Weights of a small sound classifier.
Model: log mel input, arch convnext, norm rmsnorm, activation gelu, layers 8, width 160.
Training: muon at rate 0.0029, 24800 steps, batches of 256, held-out accuracy 98%.
Data: trained on single notes of 20 synthesised instruments, 81.3 epochs.
Rows from block 3 of a small sound classifier, named by matrix and row number. Rows with one number belong to one neuron. Each number is 200 + 40 x the weight over its row's rms, rounded and kept within 0 to 999. All counts start at 0.
Before each neuron's rows are labels from the 100 clips, of 14848, where the neuron reaches its highest value: "loudest" is the band of the loudest frequency at the time of the peak. Only what is clearly more common there than usual is listed. The data: single notes of 20 synthesised instruments. In brackets: how many of the 100.
# fc1: MLP up (model.blocks.3.mlp.fc1.weight, 640x160), inputs 0-79
# fc2: MLP down (model.blocks.3.mlp.fc2.weight, 160x640, transposed), outputs 0-79

loudest: 4000 to 8000 Hz (37)
fc1.170,236,265,196,154,211,177,197,204,159,228,183,220,174,251,204,202,250,215,301,204,172,227,216,182,202,180,186,270,179,138,239,212,189,200,210,189,239,208,233,175,157,231,121,133,218,166,182,220,246,204,244,188,225,165,175,217,261,223,179,253,267,228,151,146,224,222,205,181,266,191,192,260,205,185,168,180,239,140,250,182
fc2.170,124,187,207,238,260,178,208,210,133,185,220,164,239,198,161,198,165,145,141,219,199,202,197,285,153,267,178,210,223,172,224,107,219,238,179,212,211,127,210,122,217,208,194,212,242,213,208,200,241,243,220,178,242,198,159,190,208,195,280,176,160,267,163,217,186,207,231,99,208,326,189,207,238,138,145,172,180,215,194,204

loudest: 2000 to 4000 Hz (32)
fc1.524,125,206,176,192,246,227,211,187,193,199,183,149,210,152,168,208,184,185,163,185,175,186,254,193,246,193,280,222,172,179,156,189,153,193,198,126,240,168,202,159,186,156,49,182,174,264,170,208,148,169,198,213,190,227,199,159,169,274,127,218,237,210,151,198,224,262,243,253,227,253,256,163,188,102,125,209,200,195,229,188
fc2.524,204,222,196,253,213,179,189,262,207,183,246,311,200,197,203,243,188,133,182,230,301,217,179,160,126,119,182,213,279,147,246,200,195,202,238,194,187,240,187,152,185,184,271,184,233,226,209,151,215,189,209,197,198,200,220,206,212,130,254,182,203,184,218,240,157,283,186,209,227,182,165,236,51,172,212,196,136,188,200,171

loudest: 1000 to 2000 Hz (51)
fc1.528,151,177,196,171,118,201,214,212,198,188,194,200,210,228,207,165,143,250,189,191,202,199,132,257,268,193,161,215,179,246,238,218,176,179,194,176,226,210,156,204,192,211,231,234,189,212,297,122,242,210,137,237,182,248,170,136,222,155,222,176,211,179,200,242,195,140,199,222,177,230,207,154,223,131,208,307,266,217,229,209
fc2.528,211,173,153,160,151,236,175,214,240,179,187,147,179,186,233,179,211,237,257,211,245,234,243,197,280,149,209,195,234,259,216,169,182,245,226,169,239,177,186,195,193,192,175,219,181,233,170,161,149,235,182,227,126,214,250,222,255,180,236,257,238,198,229,188,221,131,218,194,255,192,244,182,208,255,191,243,295,188,231,252

loudest: 4000 to 8000 Hz (38)
fc1.491,240,182,242,265,213,204,279,193,188,238,113,181,269,101,158,155,198,230,186,244,239,232,174,170,211,192,194,209,259,141,194,172,174,211,201,177,198,169,218,210,187,168,252,216,291,192,192,171,303,223,160,140,176,202,166,149,197,131,257,213,230,196,163,204,177,205,180,133,168,153,213,196,233,248,196,206,170,170,160,163
fc2.491,146,197,204,203,199,239,183,242,165,151,232,220,265,255,208,155,186,138,232,265,236,234,187,257,189,152,225,249,227,166,174,161,226,225,263,197,212,138,207,183,169,200,166,222,214,217,223,251,199,218,179,199,186,240,179,273,238,224,111,237,160,286,216,263,229,211,216,166,213,120,192,221,210,170,189,215,199,175,168,136

loudest: 1000 to 2000 Hz (39)
fc1.273,225,234,218,250,155,223,164,204,228,206,202,198,203,234,247,190,181,199,211,180,194,181,171,227,141,217,235,225,157,259,273,245,164,232,181,255,155,188,211,197,164,154,219,109,237,248,191,189,217,169,243,251,171,148,114,182,195,212,184,251,173,216,237,104,117,118,122,165,170,212,285,146,179,200,130,220,251,218,148,162
fc2.273,190,220,146,162,126,209,222,198,211,217,196,229,144,228,184,192,209,191,179,146,197,193,147,263,267,176,231,178,193,237,189,166,221,194,220,152,280,141,217,304,205,146,236,263,195,237,196,211,174,211,157,130,148,275,190,203,251,131,217,212,249,204,216,220,287,212,162,184,147,226,277,199,159,200,230,223,180,171,253,222

loudest: 4000 to 8000 Hz (31)
fc1.257,269,205,208,175,152,222,214,245,254,220,185,197,207,174,218,221,229,230,168,180,276,204,234,213,228,150,181,181,280,152,197,215,156,179,178,260,189,194,159,230,211,191,231,160,177,159,308,247,117,192,216,184,154,135,222,187,208,232,199,197,111,213,173,164,173,194,189,202,213,186,237,142,171,254,220,219,149,57,147,157
fc2.257,162,185,266,235,150,194,190,129,256,209,162,159,243,197,234,215,250,241,250,165,276,207,205,254,239,150,167,213,235,191,271,220,150,199,223,164,270,264,270,186,216,250,147,198,185,207,204,122,114,256,182,200,138,197,246,211,235,136,158,178,186,188,213,218,256,302,204,188,260,196,207,232,139,224,210,144,206,201,218,188

loudest: 500 to 1000 Hz (36)
fc1.168,191,175,211,173,189,170,152,248,236,195,152,226,211,181,221,218,180,178,265,191,196,205,121,237,282,229,176,177,157,171,139,190,188,144,148,200,179,157,207,151,213,152,167,181,282,156,182,253,129,180,193,124,204,254,252,159,233,278,213,229,177,215,268,136,237,234,259,226,152,197,177,302,251,175,188,204,177,218,179,168
fc2.168,193,190,241,210,214,162,228,233,161,226,264,313,201,133,209,210,248,222,164,201,234,242,206,247,240,234,154,127,250,146,164,212,183,207,182,190,163,284,197,200,204,229,271,306,200,141,161,225,241,218,216,252,169,157,173,204,238,173,183,110,207,157,225,237,207,204,163,209,216,211,151,152,197,231,219,118,193,187,193,208

loudest: 250 to 500 Hz (36)
fc1.296,176,191,217,162,203,167,207,153,190,177,230,219,199,133,148,191,180,237,159,258,182,167,257,296,227,193,221,217,235,275,201,236,207,178,193,153,206,252,134,156,213,166,204,183,197,230,204,170,198,151,267,188,267,171,165,230,226,182,179,248,183,185,203,201,211,190,256,239,240,198,102,240,326,140,213,138,150,239,265,222
fc2.296,180,188,243,193,187,201,157,245,198,227,205,229,192,259,217,227,228,200,201,220,223,167,259,240,168,124,128,196,225,182,293,223,160,218,196,215,195,216,235,259,181,276,181,121,217,189,293,180,178,224,281,118,263,186,227,241,115,146,192,182,123,262,200,189,202,246,193,231,164,243,132,198,215,199,244,217,188,235,255,224

loudest: 1000 to 2000 Hz (54)
fc1.598,175,251,200,219,113,241,124,183,166,237,291,176,167,195,200,197,218,272,244,212,162,195,192,215,337,156,205,256,228,196,140,262,204,204,191,150,189,242,225,207,221,168,190,176,192,204,144,179,197,202,258,241,150,238,258,186,240,203,179,169,156,208,203,244,232,200,180,199,155,213,161,174,250,254,178,220,302,205,179,200
fc2.598,252,220,218,176,117,162,282,211,168,185,200,227,192,201,168,219,273,205,198,216,216,173,250,241,258,222,207,227,216,244,173,163,208,222,161,106,246,201,176,253,182,209,175,168,166,209,223,209,202,229,278,252,161,157,232,210,241,212,218,268,246,217,297,247,134,198,219,217,140,251,225,235,245,217,177,144,156,283,240,185

loudest: 500 to 1000 Hz (41)
fc1.632,215,196,215,200,176,219,172,207,304,187,274,169,263,187,258,188,250,191,152,208,193,202,146,297,195,152,213,128,204,201,168,236,140,199,242,188,166,182,250,182,146,202,215,200,238,137,148,227,201,193,110,170,160,233,200,160,241,188,166,172,107,159,178,167,202,380,208,163,196,238,226,152,221,276,191,171,211,214,237,170
fc2.632,200,234,272,194,106,144,230,149,179,176,175,251,180,111,161,227,201,199,262,226,116,166,116,253,188,119,268,243,240,165,199,121,248,223,172,197,166,202,166,194,216,158,226,174,233,156,135,252,179,192,262,222,234,235,131,208,232,191,254,242,238,194,203,248,211,224,213,284,212,142,258,150,204,220,245,208,161,232,208,208

loudest: 1000 to 2000 Hz (28)
fc1.567,137,168,210,185,175,178,133,195,201,218,134,249,128,249,178,237,175,274,193,252,157,205,195,222,177,214,146,191,150,163,199,269,204,225,184,235,196,217,179,226,205,186,175,185,232,160,151,227,133,164,183,155,180,215,225,224,209,252,189,271,192,210,224,182,218,202,228,195,225,208,167,195,187,179,162,252,153,198,190,284
fc2.567,205,219,147,236,163,271,222,191,120,186,295,170,176,232,155,279,240,228,255,264,171,222,239,220,181,191,211,152,191,83,158,248,200,75,107,226,215,150,211,204,178,159,212,183,212,208,199,176,203,222,225,219,253,177,228,258,208,255,221,232,203,237,182,240,156,194,203,105,208,213,216,118,183,215,217,165,218,192,169,179

loudest: 500 to 1000 Hz (63)
fc1.112,271,205,185,203,184,242,192,177,181,265,150,219,214,213,196,238,218,137,113,164,145,239,265,216,150,233,194,211,170,228,239,150,206,224,247,196,196,202,204,174,220,230,187,235,208,198,165,220,121,166,194,210,125,160,146,168,212,235,224,296,202,186,194,194,180,188,189,226,255,163,225,197,190,273,181,260,123,209,277,212
fc2.112,200,118,229,179,299,228,275,248,242,156,184,139,180,190,214,152,226,184,151,170,140,199,275,171,276,121,136,254,217,183,185,202,186,181,212,229,222,222,190,153,209,220,228,281,247,242,236,203,184,215,230,193,236,195,243,201,259,174,250,165,197,226,163,176,220,342,257,224,162,253,140,186,184,196,259,194,182,249,181,241

loudest: 2000 to 4000 Hz (51)
fc1.436,178,163,231,173,249,216,213,180,171,197,126,227,268,257,179,163,244,204,242,119,217,223,238,207,271,210,280,160,189,261,248,174,180,226,205,188,314,191,125,177,159,198,202,178,127,164,193,205,110,147,179,209,218,238,161,159,222,163,71,248,159,213,240,201,183,192,202,263,214,218,194,203,214,215,167,210,185,231,243,211
fc2.436,222,169,160,185,228,239,187,253,158,236,200,223,240,115,162,184,248,156,220,138,195,310,217,84,186,172,134,263,207,234,181,218,173,211,161,199,230,245,216,198,164,292,178,248,247,176,147,174,215,175,175,197,248,228,250,161,175,158,240,263,200,279,264,209,237,217,243,162,258,154,233,162,226,167,209,176,222,207,218,204

loudest: 4000 to 8000 Hz (27)
fc1.266,272,217,228,274,162,172,196,185,168,115,198,158,216,174,164,170,176,152,222,122,195,160,207,155,179,248,175,218,251,167,158,237,176,167,187,219,190,203,229,184,205,211,183,182,169,111,245,176,225,217,120,224,168,161,156,59,254,205,128,243,213,181,199,239,133,177,205,156,133,275,172,243,199,252,192,236,141,173,220,198
fc2.266,245,220,187,234,132,188,201,172,175,152,153,242,176,249,147,202,246,151,243,184,197,204,217,212,170,196,243,208,183,222,165,172,183,225,185,220,265,182,180,131,165,196,177,256,170,263,160,213,172,134,158,179,215,267,232,223,207,122,182,163,178,188,190,227,199,158,231,214,207,117,216,213,202,190,154,236,163,194,217,166

loudest: 1000 to 2000 Hz (42); 500 to 1000 Hz (34)
fc1.139,203,139,113,178,190,215,160,176,263,173,142,201,192,231,171,163,226,236,252,254,214,133,167,263,177,196,206,183,292,257,251,222,183,163,242,203,102,176,179,228,206,201,233,129,239,217,113,212,242,205,208,235,238,200,248,243,197,259,199,193,158,225,195,232,284,213,177,133,268,273,235,190,156,218,176,240,270,173,203,195
fc2.139,189,270,264,252,233,257,224,249,279,174,188,219,242,188,191,235,111,240,209,251,185,196,199,124,135,73,218,244,216,158,257,246,177,217,202,237,229,277,196,223,216,204,229,180,233,173,162,205,148,256,197,199,248,203,206,155,168,150,148,268,218,215,232,194,197,95,201,212,171,180,158,166,202,219,206,268,222,184,198,206

loudest: 1000 to 2000 Hz (29)
fc1.552,161,249,167,225,233,162,251,226,235,161,166,246,271,192,228,199,178,149,170,177,193,171,115,288,183,177,162,223,279,211,212,199,252,151,167,247,144,236,258,223,176,283,197,250,146,150,223,217,138,237,204,133,144,224,220,211,158,133,243,257,168,190,249,286,177,205,221,178,226,280,179,210,232,210,177,186,230,247,223,134
fc2.552,247,210,154,168,220,211,140,176,267,204,271,199,258,232,170,233,234,162,193,235,240,142,207,266,235,162,161,204,230,193,267,182,126,222,187,155,192,161,119,182,123,162,235,107,245,158,224,196,109,192,171,222,239,173,168,218,148,319,259,204,209,262,165,208,268,198,259,250,185,183,187,199,244,211,169,166,154,156,260,233

loudest: 2000 to 4000 Hz (64)
fc1.422,187,230,109,178,291,320,211,218,136,179,245,186,228,223,204,126,223,201,235,184,188,170,235,239,249,292,209,249,212,177,203,178,224,267,105,219,271,190,169,152,165,178,224,173,220,188,197,237,215,189,164,277,156,224,174,199,201,169,169,219,238,298,221,176,245,215,206,213,141,194,238,192,232,188,206,230,169,282,203,276
fc2.422,224,209,289,171,222,157,235,235,160,152,162,225,237,194,168,135,229,249,212,151,243,206,140,225,176,244,199,196,231,205,121,235,117,146,165,166,168,152,284,186,153,187,160,129,204,95,187,151,219,197,210,134,235,205,181,234,160,213,245,164,195,240,255,161,197,211,210,122,184,196,224,184,191,165,188,197,219,83,207,164

loudest: 4000 to 8000 Hz (37)
fc1.393,240,202,253,221,193,249,202,202,240,176,233,285,163,182,177,203,236,243,257,231,231,243,145,176,166,281,191,210,203,176,165,149,134,237,178,202,191,207,198,228,138,155,240,240,298,223,173,205,226,263,189,163,220,184,213,188,213,226,193,208,227,212,147,250,186,183,143,158,312,207,161,219,183,228,170,142,185,194,242,174
fc2.393,117,185,187,194,187,216,191,253,183,213,191,120,214,186,177,213,208,232,211,151,208,178,212,294,168,218,191,200,161,154,164,236,192,182,187,218,189,196,177,215,146,215,216,182,236,184,167,213,139,173,179,216,242,282,226,218,257,216,212,256,167,201,192,138,187,207,175,239,228,247,137,223,196,217,236,206,198,228,133,172

loudest: 4000 to 8000 Hz (33)
fc1.152,213,224,217,210,306,177,223,211,223,208,244,202,159,195,163,146,242,199,174,177,180,261,201,226,292,137,230,307,247,180,156,221,252,168,197,187,159,168,237,225,203,254,192,203,196,163,197,212,174,199,208,195,174,277,220,143,267,218,238,152,224,224,267,236,198,262,159,177,194,208,109,162,216,165,243,165,262,152,217,180
fc2.152,178,252,142,170,260,217,143,200,203,237,141,166,200,240,114,172,296,129,197,178,205,180,160,197,222,187,174,136,239,163,228,194,192,208,197,242,217,162,195,253,142,143,199,236,294,173,134,242,234,263,220,200,180,123,205,179,220,211,159,194,238,258,282,184,231,173,212,224,143,200,171,283,188,208,244,185,78,265,214,162

loudest: 1000 to 2000 Hz (56); 500 to 1000 Hz (40)
fc1.596,246,242,245,195,276,238,160,207,180,285,256,172,187,156,191,174,202,142,167,272,136,176,161,230,180,169,153,225,227,223,216,200,190,171,285,182,208,307,221,222,248,217,191,259,262,171,186,128,248,169,220,220,172,148,244,177,208,155,172,223,238,155,177,148,189,182,189,239,245,210,189,180,183,155,209,291,164,215,223,138
fc2.596,256,195,234,203,194,180,138,179,199,183,166,241,235,184,190,166,200,223,189,198,143,261,338,223,182,253,212,261,209,241,183,162,195,233,168,168,226,161,214,181,253,209,201,197,242,204,170,224,162,204,198,250,199,201,153,234,216,213,241,192,175,206,136,247,196,239,182,200,221,236,281,209,181,330,183,126,183,198,169,198

loudest: 250 to 500 Hz (47)
fc1.404,219,75,192,165,189,155,248,126,180,194,180,257,146,157,168,221,179,228,286,197,255,149,145,210,168,217,194,185,180,196,220,212,149,178,205,186,144,249,183,231,225,199,187,198,154,229,257,196,161,274,188,82,174,191,217,219,214,227,216,180,181,174,231,197,173,158,221,233,280,215,207,201,246,215,164,175,217,111,209,173
fc2.404,225,184,221,135,198,174,226,194,189,174,232,246,172,228,183,128,148,136,133,180,215,242,211,239,239,236,199,197,217,246,224,175,135,194,207,204,143,232,167,197,184,224,212,203,224,152,226,200,123,229,197,206,226,177,309,136,141,205,232,194,229,141,221,140,206,237,257,121,199,189,100,177,257,167,138,94,208,108,248,240

loudest: 4000 to 8000 Hz (26)
fc1.535,132,205,209,225,196,191,199,213,133,250,138,284,205,158,214,224,147,161,200,165,258,223,225,159,190,127,192,194,220,253,186,158,169,160,178,244,177,210,237,198,186,245,254,254,216,168,141,175,117,129,148,173,158,227,246,135,209,222,188,272,240,148,205,181,188,190,211,230,227,246,287,213,188,152,171,227,199,227,175,187
fc2.535,229,202,196,219,210,209,193,209,234,156,193,130,273,261,190,186,168,91,182,251,186,218,208,189,179,185,146,174,200,212,169,268,200,283,165,148,258,234,214,188,214,138,209,252,204,208,247,145,127,230,229,156,125,199,239,193,242,254,233,246,207,224,180,223,183,206,183,206,226,237,282,154,218,184,233,195,214,161,221,194

loudest: 500 to 1000 Hz (32)
fc1.392,226,141,201,164,182,233,244,158,211,212,298,242,237,210,150,209,202,225,207,227,261,229,206,184,223,196,229,233,174,206,174,185,134,216,239,238,131,301,209,185,213,86,201,159,228,206,177,160,233,155,142,171,246,210,206,204,202,205,139,252,185,184,219,193,96,176,228,254,192,117,204,142,182,164,236,231,167,170,166,170
fc2.392,186,194,228,215,156,232,198,253,217,182,188,235,227,193,185,243,190,193,255,132,216,105,155,144,211,184,207,176,216,201,194,251,236,251,244,196,249,131,220,203,220,258,231,233,249,176,239,258,226,175,181,162,230,209,199,176,225,175,162,261,217,156,156,159,148,144,227,132,163,247,188,204,251,130,178,229,256,183,229,243

loudest: 4000 to 8000 Hz (38)
fc1.116,245,180,166,264,234,194,211,162,203,237,182,121,312,201,191,242,238,282,225,208,199,161,190,277,175,134,221,211,185,216,247,270,196,160,205,263,234,197,172,222,243,244,198,105,240,148,195,187,262,184,248,192,116,175,191,224,133,163,283,149,181,163,180,228,241,195,166,207,215,148,306,163,223,180,197,166,180,148,199,173
fc2.116,175,234,159,188,266,237,213,189,229,210,211,205,208,104,150,266,166,278,171,155,164,210,222,218,199,202,191,196,224,201,160,158,201,222,166,166,248,152,247,223,180,233,248,155,266,196,211,199,193,219,261,262,238,152,263,167,223,164,185,152,144,168,208,204,198,171,171,191,244,200,245,256,206,220,128,220,188,166,185,174

loudest: 1000 to 2000 Hz (40); 500 to 1000 Hz (36)
fc1.364,251,217,167,234,196,71,219,189,229,198,227,178,132,193,223,185,206,145,191,138,209,191,190,141,219,189,89,191,231,287,224,193,237,204,179,183,103,211,193,218,217,212,150,215,232,228,190,197,134,210,267,215,207,263,164,216,220,194,148,137,191,228,182,174,154,167,186,177,172,219,156,192,243,205,225,161,206,210,223,175
fc2.364,101,233,152,253,218,238,170,198,158,160,210,233,265,176,222,179,251,243,222,158,152,191,225,228,214,190,173,206,224,179,132,193,130,254,167,214,248,200,235,152,187,194,189,217,181,181,259,242,200,262,138,195,189,240,150,191,271,205,184,212,208,253,126,278,196,199,203,270,215,239,240,142,159,199,151,223,208,196,86,140

loudest: 4000 to 8000 Hz (30)
fc1.453,195,186,255,276,242,191,220,212,184,219,164,215,226,164,185,135,178,206,140,193,150,214,201,219,147,239,224,135,221,205,141,211,176,205,231,206,138,186,273,259,221,154,94,226,264,203,176,239,180,190,185,201,135,281,195,201,235,240,150,235,234,281,137,144,277,201,137,206,141,200,160,230,146,192,195,189,217,183,138,217
fc2.453,210,267,147,163,152,230,190,169,184,137,198,228,186,238,211,178,220,141,219,208,212,197,191,255,232,207,248,151,218,177,219,197,252,195,228,250,225,234,201,272,225,183,277,262,248,266,226,182,171,225,166,180,151,111,194,188,136,201,235,233,203,272,153,152,212,208,204,202,174,254,173,238,192,206,236,204,162,171,289,197

loudest: 4000 to 8000 Hz (27)
fc1.248,217,180,204,266,235,182,157,166,223,231,200,270,163,186,182,263,241,226,229,247,218,211,182,202,294,173,166,229,189,261,127,235,188,181,188,157,243,136,195,221,175,199,139,195,311,215,164,221,224,221,178,200,161,207,179,186,196,204,162,180,232,155,217,219,162,286,130,205,212,180,313,200,271,194,187,244,144,201,128,165
fc2.248,224,232,300,229,196,194,215,180,183,152,218,210,176,231,154,210,250,226,185,228,180,232,203,210,302,200,106,206,234,273,267,219,97,204,164,225,201,160,176,224,211,208,267,192,174,199,171,183,251,115,150,244,196,229,180,244,148,206,256,169,174,161,166,219,167,195,208,236,161,148,282,254,223,219,206,218,183,198,236,249

loudest: 1000 to 2000 Hz (45); 500 to 1000 Hz (35)
fc1.470,237,204,187,208,227,177,242,187,149,114,207,242,226,243,139,212,201,274,250,283,193,229,141,203,282,262,259,230,222,232,191,170,208,187,257,188,104,146,198,170,202,285,199,150,239,235,198,238,217,191,202,178,139,161,260,236,202,207,151,249,178,194,200,183,245,200,259,186,207,204,271,164,229,222,191,168,214,193,161,196
fc2.470,140,199,220,117,212,274,202,213,195,236,191,169,183,238,207,185,171,183,221,170,231,199,171,236,193,165,195,184,161,260,257,258,81,236,259,232,188,287,231,217,245,185,217,93,173,148,188,173,113,213,199,273,237,193,252,160,201,195,183,176,179,205,277,72,209,168,288,190,252,191,239,193,236,228,230,217,245,162,165,188

loudest: 1000 to 2000 Hz (48)
fc1.121,231,230,149,234,199,160,319,130,161,200,132,202,220,254,158,191,200,244,195,115,199,113,158,194,220,203,237,170,263,228,202,188,194,173,247,235,96,233,204,215,185,189,158,153,199,215,185,169,166,136,144,188,185,184,197,205,173,224,153,131,220,203,177,209,201,223,232,214,215,224,217,197,275,269,209,201,197,220,220,260
fc2.121,139,235,240,126,191,256,264,226,147,208,209,217,206,200,176,115,166,189,221,146,199,198,258,193,262,205,205,294,277,191,133,305,224,141,251,218,308,201,188,198,220,168,137,196,170,193,253,288,178,248,188,192,172,199,198,213,236,263,213,102,192,217,141,178,137,211,285,154,232,194,209,156,177,149,159,146,181,229,154,204

loudest: 1000 to 2000 Hz (53)
fc1.233,180,202,290,219,140,209,217,246,111,230,192,133,185,241,128,162,167,194,253,193,187,124,219,249,247,212,207,220,191,235,203,188,170,203,155,186,215,271,213,194,243,139,178,207,165,214,145,207,163,251,198,168,194,270,305,252,259,177,128,153,274,215,164,205,249,199,204,227,126,179,259,221,152,160,155,231,178,246,216,195
fc2.233,275,124,168,169,168,151,188,156,124,194,204,261,161,143,218,139,221,205,147,179,167,201,222,219,235,243,206,226,233,284,199,274,189,210,178,217,206,157,173,186,219,197,190,217,171,219,209,247,175,152,179,222,224,179,206,209,236,178,307,207,240,189,161,254,165,272,229,139,270,196,203,209,182,224,221,189,189,235,146,172

loudest: 250 to 500 Hz (36); 500 to 1000 Hz (36)
fc1.3,168,179,195,187,188,234,167,193,163,181,176,158,142,207,244,222,268,188,228,202,225,295,252,301,176,237,202,215,176,234,183,224,241,226,200,174,207,240,209,194,255,142,281,213,211,192,122,94,228,175,171,213,263,212,193,183,203,195,192,196,150,204,201,220,213,179,160,241,138,131,206,219,160,200,166,162,219,199,276,226
fc2.3,222,191,226,125,204,188,202,188,187,223,132,190,232,280,190,261,231,248,234,184,196,261,242,267,237,154,179,194,253,252,229,186,189,226,199,265,170,279,241,230,227,230,201,145,208,207,196,172,140,237,271,269,248,143,201,204,211,223,203,101,165,185,231,195,280,275,235,178,181,184,146,169,209,221,139,204,192,219,241,152

loudest: 4000 to 8000 Hz (35)
fc1.318,166,218,212,247,279,211,207,175,191,251,216,189,215,152,172,166,206,200,213,213,175,135,214,191,249,215,139,178,221,213,226,172,217,234,198,146,179,212,171,172,306,291,221,205,170,140,202,196,206,198,186,184,215,136,159,269,204,191,121,239,227,234,203,204,220,94,163,280,121,134,199,209,261,176,157,181,185,177,224,202
fc2.318,198,236,191,230,181,232,242,185,278,220,189,216,157,221,218,140,218,171,181,234,231,211,150,214,286,185,134,228,218,222,181,202,238,210,240,204,247,185,210,153,238,155,104,150,226,99,244,224,157,181,192,214,119,309,242,176,193,132,240,248,212,247,251,181,185,258,177,224,256,152,226,199,202,157,143,158,258,200,155,189

loudest: 2000 to 4000 Hz (28)
fc1.427,201,214,217,231,229,214,205,238,212,255,217,136,230,212,182,220,341,200,130,142,228,177,219,182,220,237,175,219,203,170,173,258,231,244,137,196,303,234,116,260,233,168,237,230,222,208,219,245,122,293,209,160,221,185,195,189,158,155,198,178,269,199,221,216,207,184,219,239,186,245,112,170,217,193,189,154,247,243,195,230
fc2.427,195,242,234,96,142,245,230,240,192,248,250,237,206,205,201,170,197,161,198,115,191,163,170,211,226,187,171,230,198,228,111,242,247,195,142,212,262,219,134,157,184,197,197,213,201,139,255,215,146,183,163,274,236,169,172,171,92,172,208,187,173,246,249,178,260,203,214,198,186,98,182,185,210,140,196,153,203,180,225,174

loudest: 4000 to 8000 Hz (47)
fc1.238,190,186,223,208,157,246,228,195,158,185,203,157,212,188,207,171,183,157,219,215,208,180,151,160,244,224,117,224,280,216,212,148,179,232,199,202,157,173,183,190,169,218,297,244,134,209,220,152,246,236,111,204,192,133,145,183,270,154,231,215,163,214,237,253,211,221,179,186,154,177,163,88,284,240,225,175,210,231,263,205
fc2.238,227,224,179,134,185,142,169,271,254,239,149,209,191,198,150,211,242,128,221,227,148,172,217,193,224,207,146,212,232,252,190,240,166,183,205,169,215,216,218,235,190,206,181,205,164,143,259,280,246,187,202,217,203,251,191,156,167,241,142,133,232,200,212,184,224,183,178,174,236,218,116,188,337,161,224,150,184,150,201,196

loudest: 1000 to 2000 Hz (45)
fc1.161,199,204,131,220,269,157,248,180,253,202,181,257,215,211,190,152,229,244,141,203,220,142,185,144,272,261,205,221,200,155,158,272,220,176,176,167,218,159,174,247,199,214,205,176,167,161,217,240,170,196,166,197,223,151,229,139,221,197,219,152,279,220,169,155,166,211,230,282,287,219,244,210,245,216,198,174,283,228,158,165
fc2.161,145,237,217,207,143,246,212,194,177,209,287,238,240,205,164,165,170,180,153,181,163,243,218,203,152,152,206,260,175,194,167,212,218,197,154,218,154,171,223,118,249,208,159,176,131,146,202,158,169,256,131,170,226,212,212,234,193,172,179,154,193,278,201,152,233,200,195,200,186,175,151,161,233,208,191,212,120,183,228,246

loudest: 1000 to 2000 Hz (34); 500 to 1000 Hz (33)
fc1.216,203,187,205,171,186,171,123,78,230,250,208,265,173,178,189,127,211,237,140,166,209,156,227,279,142,213,189,226,222,257,265,207,184,184,192,256,228,187,211,178,182,189,138,149,297,209,238,162,250,186,235,179,167,210,102,206,120,170,212,184,164,152,230,192,199,222,142,177,182,129,149,182,202,202,213,183,291,212,175,181
fc2.216,145,177,242,241,162,154,229,221,276,184,225,148,232,201,194,164,200,177,215,150,218,148,178,144,222,277,169,212,234,247,206,237,207,206,195,217,176,143,201,231,203,103,231,253,169,271,263,210,222,241,221,155,191,170,212,230,162,216,179,206,230,132,192,158,188,202,144,212,154,263,202,213,281,229,248,165,123,187,212,287